{"n_mels": 80, "kernel_size": 5, "stem": "single", "widths": [192], "beta1": 0.9, "weight_decay": 0.06}
Rows from block 3 of a small self-supervised audio encoder (BEST-RQ), named by matrix and row number. Each number is 128 + 24 x the weight over its row's rms, rounded and kept within 0 to 255. All counts start at 0. Numbers have three digits each.
After each channel's rows are labels from the 100 clips, of 14848, where the channel reaches its highest value: "responds to" is what is common among them. Only what is clearly more common there than usual is listed. The data: melodies that start on their tonic, played by one synthesised instrument.
# conv: pointwise conv (model.blocks.3.conv.weight, 192x192x1), inputs 0-191

conv.154:099089158119113102157149117140134125118126123119161129135085116091138101142163118111110124188091121106177124124128136118148156153117114133133113099158134151138180167164065187115114127110161136089110103085166137143129123121181133103141131127133144137109111089075124110101122116138167134133131079093117118112111132123104131123127138130123120107108123161127150115166136113101137166091117090114147142128120184099129143159137139140128095123150133112116110154146157112118157113125143127112081117145155195130099137129101092156129149184128146131128107092121095142122126187089147137126
responds to: organ-like; mains hum

conv.121:108145136122122122138116080140119112130158090118139104105131137126132133135149124120105121127119101103132126156148118099149112129108134140147092096123066122116115131120125189129116132142120086118164085116129126120133133124139135102116135138097163114101115124190109118148152225124229141080140106123136146133117136139129094132140141138098130128135223122156112189121144121128141119143138109108118135136122122100129040130126113123123142152086139122126135183138106141155123096116111149137126129136121126134124114104146092093139120104067139126117116143141118131130121155113101122138
responds to: pace: slow; organ-like

conv.181:120131127169105109161135139106126094117171142139108143148112104177104142129137131122099123127117166099103124115114109133142106162108134141148177099107200172112145158130186143141144144162085156119162130130138139136173169104113144157115136124131128098166117106139130108113174112154117108158092149100130105127147129119128127129094112171106136105110149117130070064126136110098160173121139130097136114175114137137120111102109089160136125150119118133162153147103106126168124093115091103151110122152133105107172147115104117133190143138122118126113096122120137086134097147101137092123
responds to: organ-like

conv.133:125129134123137139090152148105184171123123143129112151237104101096084095145137139145162101126141100141074075131119126127164106133129137198132127126130088111162112136121143157123120108125113129107129142147127098144126099121130127129197103167134123120131123095129136190141134116120128107086114125118177150144118134089120105128139145116119104138086135134186171140147111088180149123126125117135135089125161100117160143119153153140115130136134119154096125125140125117170145106131124150126112156154162113135140119145107128159137147117103100128119155130119159106112106110096129132166
responds to: square lead

conv.112:129106110149179121117137137145150093168133132154126118127108161145124139085172127139103161092130125135090148146154127127142166188134082139120123137154138093164142141138129158131138181134149140143142145149139072101158138119157091119099144137126094145138131090137153131137128136130126169130152144134121114086115116127138087132172132128149130128129113115134136124139113157105125147130096166114120140086143152097153142132141143088138129088099111105105182138126058159107142151110123126128148134082103154183170133157114099133119102099145104120119143144094090153178119188078126111118
responds to: muffled (low-pass); square lead

conv.158:108133140116124156133151135108158142146114138111107141123128114119060100130114120125111121145147099147111090084155120155116133140132125126150100137142115086118127143138138118133121122125115152148119133137133142124111129121112134137156126135129148111102113114166138112147119153131228121167160121114108124125143160116102143143150142148083131133145125114147099055153143134119143144136110092142131100144107105100133102126132150159140120133107135129136125111154116119131124140111111145081131155122091110118131132141131186123120101115255107103129084106124133102098126161146121087139
responds to: pace: slow; square lead

conv.13:106159123141119096113136124151098144165128078170162119095092143111119119110130146141102093118107146070093106177128159136104104139188138150142125105111122137114139147138129138122121102120131110152140099145137075160118114165116131178141165135194169154160115101130122155117142103147108104138138133123144147153167153119098104096150111126127138135141106107121109108114152162111152168099090145117107181136122105078130130153107145140173120140099143133126120152160156091125168114136120090130088145133139149177114155153140105124126126101104169131146159108123175115100171146114128133116
responds to: square lead

conv.117:114218142132102098138140081204117136153102146105126129107132116181117096114112122117151082164122091134135133168142180147139132133182130146118080106132123154109132112094121168106177138096130131104130158135117139112105094126173091168104153145138126128125123093134074132144128130144109105146134126108098136123146133106099106150126163154114143177134129144129103123137117131136129124140132122128131125111125081136095143125136145104090139162127116102124147123152123120117151162126156120102107136127168155149127142126112143120105128174191081126145123125129145101130107181180131126109
responds to: quiet level

conv.8:131154146128137137146130120132107136140138118137104116137094138130153136153110138099168083089181082090115111123125141154115110143115110125161115088112109189138115152174111155097108126094130141164111142121112109142099115160067108103143090086110125129117116124114140152117117128139125118172124151178116111154118135118080144138138095143120161146130185150159119154117126166122095198146139113091085147107103126173155157129101107170118114186128181147126125137093092130111136143155121119090109132108152127099136127117085123136131147131110118110121167134124107141167126135161149106123
responds to: thin (high-pass); trumpet-like

conv.167:082154144146135153132145159126141146116118084081173132095151147136130125136144143181148123153113114119186106091116153147146118108150117107090088126136120145102117145176140129131157135157089128181112109147142099144132089129137121153162105117135122161178104150119179104141117114167175139121092149157127109105133129112120101160116126115112103106112121143149159124091139098157174149154116098117115121127133129133134122090140106148141114104152124173087155148086119156148142166137172121111123146144138094133175102151112122114101120126063117153131164129142150118158112084150106157138
responds to: staccato; clipping

conv.109:093087142126115106127172183148176112114118144129139134206127121143140110157132138148146135128127087140097128100104122150113129103179120152120169119151139102145120117118116119112116105111166164141151094097149189141109116112156157129089126134109114124148096088111169153175110125201142147098136106128149143116123118117127132133152158136121163149216106171135101125097101115118132157115092183095110129117141129135116117125106129135125130122150128107125150183132155145139128131125122108106096055138146129118112109159144168112133143123146119123129138097154122112116126135118140128152
responds to: staccato; square lead

conv.161:128106121111123136132128153126104118147133153135152081115116138114100157120117159171117133129112129167169136160155135126087185158138143144117179099094133158084121140142147148172114117114129120158143126163162093116119153113097102123130135094139090105123098164111081135159114163178123119104147113127083147094104131119129133122106133137114104157108098123147178126081118152125138062105165164116114137118131131148092155116131137156138088110153169157150114143116132141146148097131085133112106122129147106160151092185130145133157129152146122125155104137117110127172156132130135063149
responds to: clipping

conv.136:142132128133136131130102090136109112099151133135122081109104125132150151160118133114111123129145160158135139146119125007132139121139112132141125139142100135116117133137092137143122109127117097120128135109117114146158129073133113118100123103091128127123117128102133139170091095160145102214149109115128111115146135107133120138126114107096138126111159104138168085163117137142129110131207135111103132101134102164154099135168146125145136138113140113123121086116111144135128107113143102068128115128134121134128091080140135097139154132027118126123117102129108107113122104132105094129
responds to: pace: slow

conv.95:172175111101129105106129120171150116124092141114157128146110119162174121127160130093129171109131116124143139117141150148098140131105136145129095147088097128140124134088087115125087126122136108151134133116117075144113135087153148153171141136144099158159127125116116108140150110130169117135112105124129117151116128115141156158130108133142138142170121196149149111145135131112126135153101121117139106090139142139164138100143107111127165099134129123138101145122130138072106116149176202116133136142102126121132144168134146105152082101107112091142117092124169107194176191115121085121
responds to: square lead

conv.106:135139130128131148119174094123117162167127131134163184104134158091109164126117078152120139128158149104138127099162122132138114113155144140160127126112122154148118152152120125141131167105131094094127146174113115129138110124100105112115132199154096121150126140150124114105116134103159137145123180082095148110136128141119135098163105137086126132127098152134172111106133122114165133071124127098133141170186142083139140134136086114154130150128133115111177136131092116142125121119121148130087175092137100100135101080088142130120109122128139131102120101096097129101115188113149178142
responds to: clipping; mains hum

conv.1:120129128176112131168172116102053069146101138159109109124162142121137125105144106122156130128119138156158079092146100119133115105113095137114107129135083158076133145114127143110125139148072125140113154092104141105108167118123135094140143163125134105148116096154133157093109111140131126117134134134089118149153168104086154130155118128119151124132109152160134129149117094161134172172141154135125150172123104187133131110118137139120119120140141123124119143109119136104134089116155135158174138097125153135094140126155096123097136083139109190099126145096100083144113139140083133156
responds to: organ-like; the note D#

conv.10:095140124112128079131089118117140152158075154145118138137133146134153114139143141152141123091175111129111157133152133093130122141083118096144118122110114140179139131102125130145063114124133127152124141127139124147123121109144117141149137075083113121128128115129156121135139124102111208146139098142125128130102133120117125159110159128101132142121109179094122107113107113116127116164111127107097119152185134106113132127120141159102091198117111074155108084125142149148133121136174164143120081145123066175124137074116139115113105153164145135139107128143123164154150126109114171086
responds to: square lead; clipping

conv.122:136118128131115119151148109147163126120124118108161110143130151121076099123135136115141121123113141105159112153202137170124151129149149121124073148128094101112077139139122124128125114138129186163137129111128143126104126119124123140164142099110127108117090133099120102121166084122163113080038103136110134139132132100116156129109162094121160120136145131123149142114108124131115111130110118077144133140083127112142112147091137137153110133106107134143148090130126123144113091136120142103146131129120134116132113171126248134107117123200103135128162132140122129128115099100105113164
responds to: square lead

conv.179:134129111128103133159107112116117091141150116124103124131083099131103112129140132092107131220106142180131128168119143084133125103142105157152165136141084123117084125125147138191146152122117115142105119112121105112108120131122160128087136110119109143148159096140156157128116131142116163083132139120136133135137158092151142150145126124107113118129060128121104121112131142122119160165123112188123156122122123122148120149090151131137101149116136121169117115113149137156138160124141150123106147125150141134119206141105122132117118124094126121115035082145098117086100168113162114131
responds to: clipping

conv.131:069132130121080116092133163140120114128142169146130130113112128129112140158114110149158099105094143153131124122147169115200120145114124114087158096125132148119121105106128169140137108173133120186141100132103114149121102130124091147152148117119158109145147090118156116159113126100102174110100130138132170148127131097132147142129137109079096118125164137109133161144107101128150143131107128124135149138154125122107119150126136169101156148089087124119110094114166124121139085133160069132121098151167131131092081122176095091179100152110142130120093164092119161148121148127120094140
responds to: square lead

conv.156:167147144111167087135154081124095097137102178163118109157105103100112124155105147117128115105120101141096174137115109125098146120107134144107095123163108110130101149109088162078143142130151132138127126166164104119103095107124103144145061131109151113125114132163118163119097159098105163108143158161124143111123101168160146152120112090140131129129149083148155134112171175079151116100128111110114133143151153147123132132090100112136111111140152128129166117144132113142106089159098108132106124171114137127119090095163121106138086135090108117154158113096147148119159153131104145117
responds to: staccato

conv.188:130138186150144133100118130139114100164120157082151121122117128131127122107092154150117161132153095116106136106138132152126149112140156174117124109111126102115119148160121125155164099069108100145123123148130120084149115096089112087099183111164135093131129113156179149161151152084110111117156172143113095116148162141138115168130128110133145104112105143097131091174129137114110140127086146118146135165075143122127116167180125117181135100158103098117106124156164142183130121131148129124153147091120130157132121085145128107136145148107160126145145136113110145163107104133109151163
responds to: marimba-like

conv.9:116126123140110152157088156135121183150098115105118107129138087136099187143091146126092158148114126135098152132079128135153111150132156104125109128108138111171146141134123168125147118130101120109150178128120103134158160153146166115102130123124130078111143101099095108109138139082103164128101118156168098103142118154127113186139108158146114108119159127146102145152139080150175121093145142120084123107138076144135146120137071108166149133135151163133128162114113159150109130172192147142149140133167157131128153113138129144145108094096113102131118121111098103130127156116118154125
responds to: staccato; square lead

conv.176:118097100115110096123130096126150149157145083116123105141151080158061115130117128136133123079111141143120135128120089158130146122126167120137119094090115142130121124131139085132112165107143150103159124121120148119075186158144140122137142145142089111116162126119155160140115131110125144087146115090112095118124116113123136148111134147123044139087085120110173106123113128126098137118071113152106127120147117127118105122083193124134146103119123127140132106110132151126116155138110101140125079139130157125111193104136150148095145142092110132129144100072131140152150114148099181131
responds to: bowed string-like

conv.186:154118129099123157108116140134134150103107148102142139139110144106089120120151113101144129139134121153125095112124105180136128145078125123159126129185091121136127175127133139157134098109089123142122136136120109191106119114117066110129127161147130153117112145162107124136179153133131153149191129139121106118137148154138126122165146165177116118143109093126098186119151078137105114139075131100126148160108190097126123112124093135117146136145148175121140128116152127090146142136133102139128162108141153156141144137122110093123152154168098093117134122148181183122121169160137106114
responds to: clipping

conv.150:145139136090111136103159126103096127135128129085109136171136138101085145138123130141115122107104108147117116186146139069155151143112147144132090146134157138100101092144122171138123184174138100110136147141138109120097107085138122093127129132155141112114156134150136086150161154119162144148165135133088120111109134130102142116119108117145115127111090139147094153101109117118143131143086143130099158145178072117124113115136147106094119143112113087102101235119150113141133129116139134109153120081167105131126153090133136158122134143139151140077117120150082125104128141153139129137
responds to: pace: slow; organ-like

conv.178:121085115128125170138141147123144126143130144144134138115099112136134136127146103152158140177142109126076129142104155134104122147173131082144143101166105097137140139168116161130132146129131115151128135145111110189105153195155104119186113142149135112149138111110077161085106130132104143162086120084129116141134142166139153123137085129146130150115158115151146124130129140117115153137104131114188150125140137122118113161118105081129121143097155098096106135149071090142113117101094168115129127142110097126145156117188129126152118172119099129100144165115118180105178136138154130123
responds to: square lead

conv.107:056146083123120129163133103105092142149134131112161090135140111107128144112163105125104101135212137154149102117149120108134121098127151148110104123100126132126109118102142154108097167095125132118153115165135152145141151143157122146094123128112133142151161123108149167126111165128095084216169115118141122130085101113132069114101122125074144056144143143126126108165135118101150135119089143149112170114158136158174131113143161128127099113123131176117120107106115146117166116135135151117135124115109125135133135137112132134106146121110130142110143155173134129148137138130174120141
responds to: pace: slow; clipping

conv.97:134134131115110178130153119122098103084112134157141075164146089103151111128091172116132081129131141137137106158146130123088168162154143123157135111117093183149116111111126159157123126146114134153167116113156098140154136145096075127113128122174124091137083116145151155182108119129125132125152120134155117134083141106155176101110116159140087137150168167132088105102089136122171168139106106150113144102117122139153151100137116129100150130124176126115115140161138124113131134119148114132137119145140168150156155108128098125172105089142159137111115111159128092162110171140132148142
responds to: thin (high-pass)